From a checkpoint of a small contrastive image-text model: encoder norm layernorm, text encoder layers 7.
Rows from block 3 of the image encoder of a small contrastive image-text model, named by matrix and row number. Rows with one number within an expert belong to one neuron, the router's apart. Each number is 128 + 32 x the weight over its row's rms, rounded and kept within 0 to 255. All counts start at 0. After the name is the row's rms in percent of the matrix's.
Before each expert's rows are labels from the 100 images, of 14848, where the router gives the expert most weight on average: "responds to" is what is common among them. Only what is clearly more common there than usual is listed. The data: drawn human figures in many poses.
# router: router (encoder.blocks.3.mlp.router.weight, 8x192), inputs 128-191
# up: expert up (encoder.blocks.3.mlp.up, 8x96x192), inputs 128-191
# down: expert down (encoder.blocks.3.mlp.down, 8x192x96, transposed), outputs 128-191

# expert 3
responds to: black trousers; black top; grey top
router.3 098 [151 129 110 117 123  71 104 168  82 105  63 110 122 136  80 164 129 154 164 133  75 110 131 145  92 181 139  99 190 121 145 190  63 127  78 145  92  82  98 162 156  92 140 132 206 130  89 155 164 119 118  95  72 140 124 125 133 135 150 101 184 149 137 187]
up.0 096 [128 140 128 199 128 128 242 106 128 128 128 173  99 128 103 159 128 128 128 160 184  81 166 128  55 128  96  77 128 128 128 128  82 128 128 128 128 178 128 128 128 128 128 128  68 128 170 134 128 152 128 106 128 128  66 128 128 128 166 128 128 128 128 106]
down.0 094 [128 128 114 158 162 128  78  92 172 104 128 143 181  84 222 147 128 128 128 152  96 128 128  70  82 208 128 168 128 128 128 128  86 148 128 128  34 128 128 128 147 128 128 124 128 128 128 151  64 146 113  90 128  87 128 128 128 128 190 128 128 128 128 128]
up.1 095 [128 128  63 128 160 149 128 112  85  55 128 128 140 128  76 128 128 128 187 175 132 128 128 128 102 128 190 154 106 128  61 151 165 168  65 128  72 128 128 152  49  98 128 180 128 128 128 128 150 177  96 128 128 128 128  97 128 105 128 128 128 128 102 168]
down.1 100 [ 92 128 141  99 128 128 128 128 128 106  80  97 177 128  97 128 128  98 113 128  43 104  92 128 167 163 128 128 128 104  79 128 128 175 128  77 106 128 128 173 128 128 128 128  77 128 188  71 128 188 128  74 128  90 128 128 128 128 128 128 128 142 128 128]

# expert 7
responds to: green top; teal trousers; green trousers
router.7 109 [ 79 138 128 192 172 117 139 102 131  77 130 141  93  88 142 167 157 139 146 139 184 190 156 104 168 119 100 107 133 115 107 145 125 136 183 105 121 142  83 114 178 102  81  44 133 114 171 128 142 128 120  83 101  95 131 149 124 141 165  66 168 128 107 181]
up.0 097 [175 128 128 128 141 128 128 163  76 128  64 103 103 128 128 196  98 128 128 128  60 162 148 128 128 128 128 128 128  34 160  67 105 128 100  95 100 139  89 128 151 110 106 128 128 128 170 128 128 128 128 157 187 128  91 111 213 128 128 128 170 128 149 128]
down.0 101 [128 155 175 108 128 166 128 128  81 128 128  90 128  85 166  90 128 128 128 168 128 128 150 110  96 128 115 181  74 128 162 128 128  95 128 166 128  92 165 173  46 161 128 128 128 128 147 169  88  93 128 128 128 128 128 128 128 128 128 142 128 128 143  57]
up.1 096 [128 128 128 116 109 161  82 128 102 128 147 181 128  77 128 172 128 128 172 128 128  70  89 128 128 128 128  87 128 197 128 128 101  86 168 128 128  96 109 128 128 128  76 128  77 101 101 128 173 128 128 128 159  86 128 128 128 128 149 128 152 155  68 128]
down.1 097 [ 99  86  94 194 128 128 128 128 100 128  91 105 128 128 128 128 128 169 128 168 142  96 128 128 128 128 128 128 128 128 128 128 128 128  79  95  58 128 128 128 128 151 172 128  79 112 128 128 108 128 163 128 128 128  95 164 128  54 128 128 128  88 128 189]

# expert 0
responds to: white trousers; white top
router.0 107 [ 87 167 125 103 127 188 167  89 116  82 128 105 147 120  86 118 170  92 146 122 157 106 159 107 134  65  99 186 123 140  75 162 138 154  84 132 130 133 127 124  58  98 141 122 147 119 149 145 149 104 133 158 190 124 161  56 102  76 132 190 186 154 133 157]
up.0 095 [128  87 190 112 152 146  95 128  81 128 128 128 181 100 128 128 128 128  93 128 156 128  44 128 128 128 128 128 128 128 144 128 195  48 128 113 128 213  64 128 144 116 128 171  94 160 145 174 191 128 152 128 163  99 128 128  90  72  81 181 148  94  75  91]
down.0 098 [ 40 118 128 101 172 128 184 128  99 180 115 128 105 128 128  48 144 128 128 109 128 147 149 128  82 152 128 161 159 128 163 128  64 166 128 128 104  72 152 128 128 102 128 128  84 128 128 184 111 169 128 128 128 110 144  66  98 128 153  67 245 138 128 128]
up.1 107 [156 128 128 128 128 164 128 128 128 128 128 128  82  94 128 128 128 159  76 128 128 128 128 128 111 128 128 128 128  73 210 151 128  75 105 183  94 176 128 117 183 143 128 128 128 193 166 128 171  22 128 128 128 128 168 149 255 128 128 128 128 128 128  96]
down.1 105 [170 162  86  63 128 128  94  60 112 128  65  88 128 186 128 128 161 128 150 102 128  87  40 128 171 128 174 159 128  98 122 128 128 108 128  96 128  72 128  99 128 128 128 128 181 128 179 128 128 136 153 128 128 153 128 128 128 128 151 159 156 145 202 150]

# expert 4
responds to: red top; red trousers; orange top
router.4 099 [182 174 157 128 113 120 118 120 152 174 140 105 116 133 170  79  67 110 132 149  90 102 137  85 122  75 104 163  81 151 120 120 200 150 120 154  84 148 190 167  90 132 155 118  89 156 142 123 106 110 100 159  90 135 164 117 155 134  89 102  49 116 133  98]
up.0 111 [128 128 103 128  77 128  99 128 128 159 128  83 146 178 128 106  74 142 128 128 173 128  99 104 128 128 218 128 128 128 128  99  85  56  46  94 128 147 128 128 128 186 166 128 163 128 156 128 128  70  89 174  64 205 128 128 128 102 128 128 179 128 204 128]
down.0 111 [ 50 128  82 128 128 128 115  91 191 167 128 161 128 128 154 108 106 128 200 128 145 128 128  64 105  55 128 128 115  90  56  51 213 128 128 128 219 181 128 180 128 128  97 128 128  89 128  81 128  91 101 190 128 156 128 128  69 128  56 112 128 188 128  73]
up.1 090 [128 191 128 128 128 128 192  96 128 128 128 186 128  78  92 128 128  63 128 128  93 128 128 128 128 128 128 128  91  79 105 128 128 128 158 128 168 144 128  76  94 128 128 109 128 207  68 169  90 200 128 193 105 128  75  94 128 178  91 144  93  52 128 170]
down.1 088 [103  97  65 209 128  84  93 128 171 128 128 128 118 220 152 128 178 148 128 128 163 147 161 105  83  79 197 128 128  86 141 128 164 128 128 128 170 128  56 193 183 128  69 200 128 128  80 210 128 128 128  87 128 128 128  81 128 128 128 128  93 128 128  85]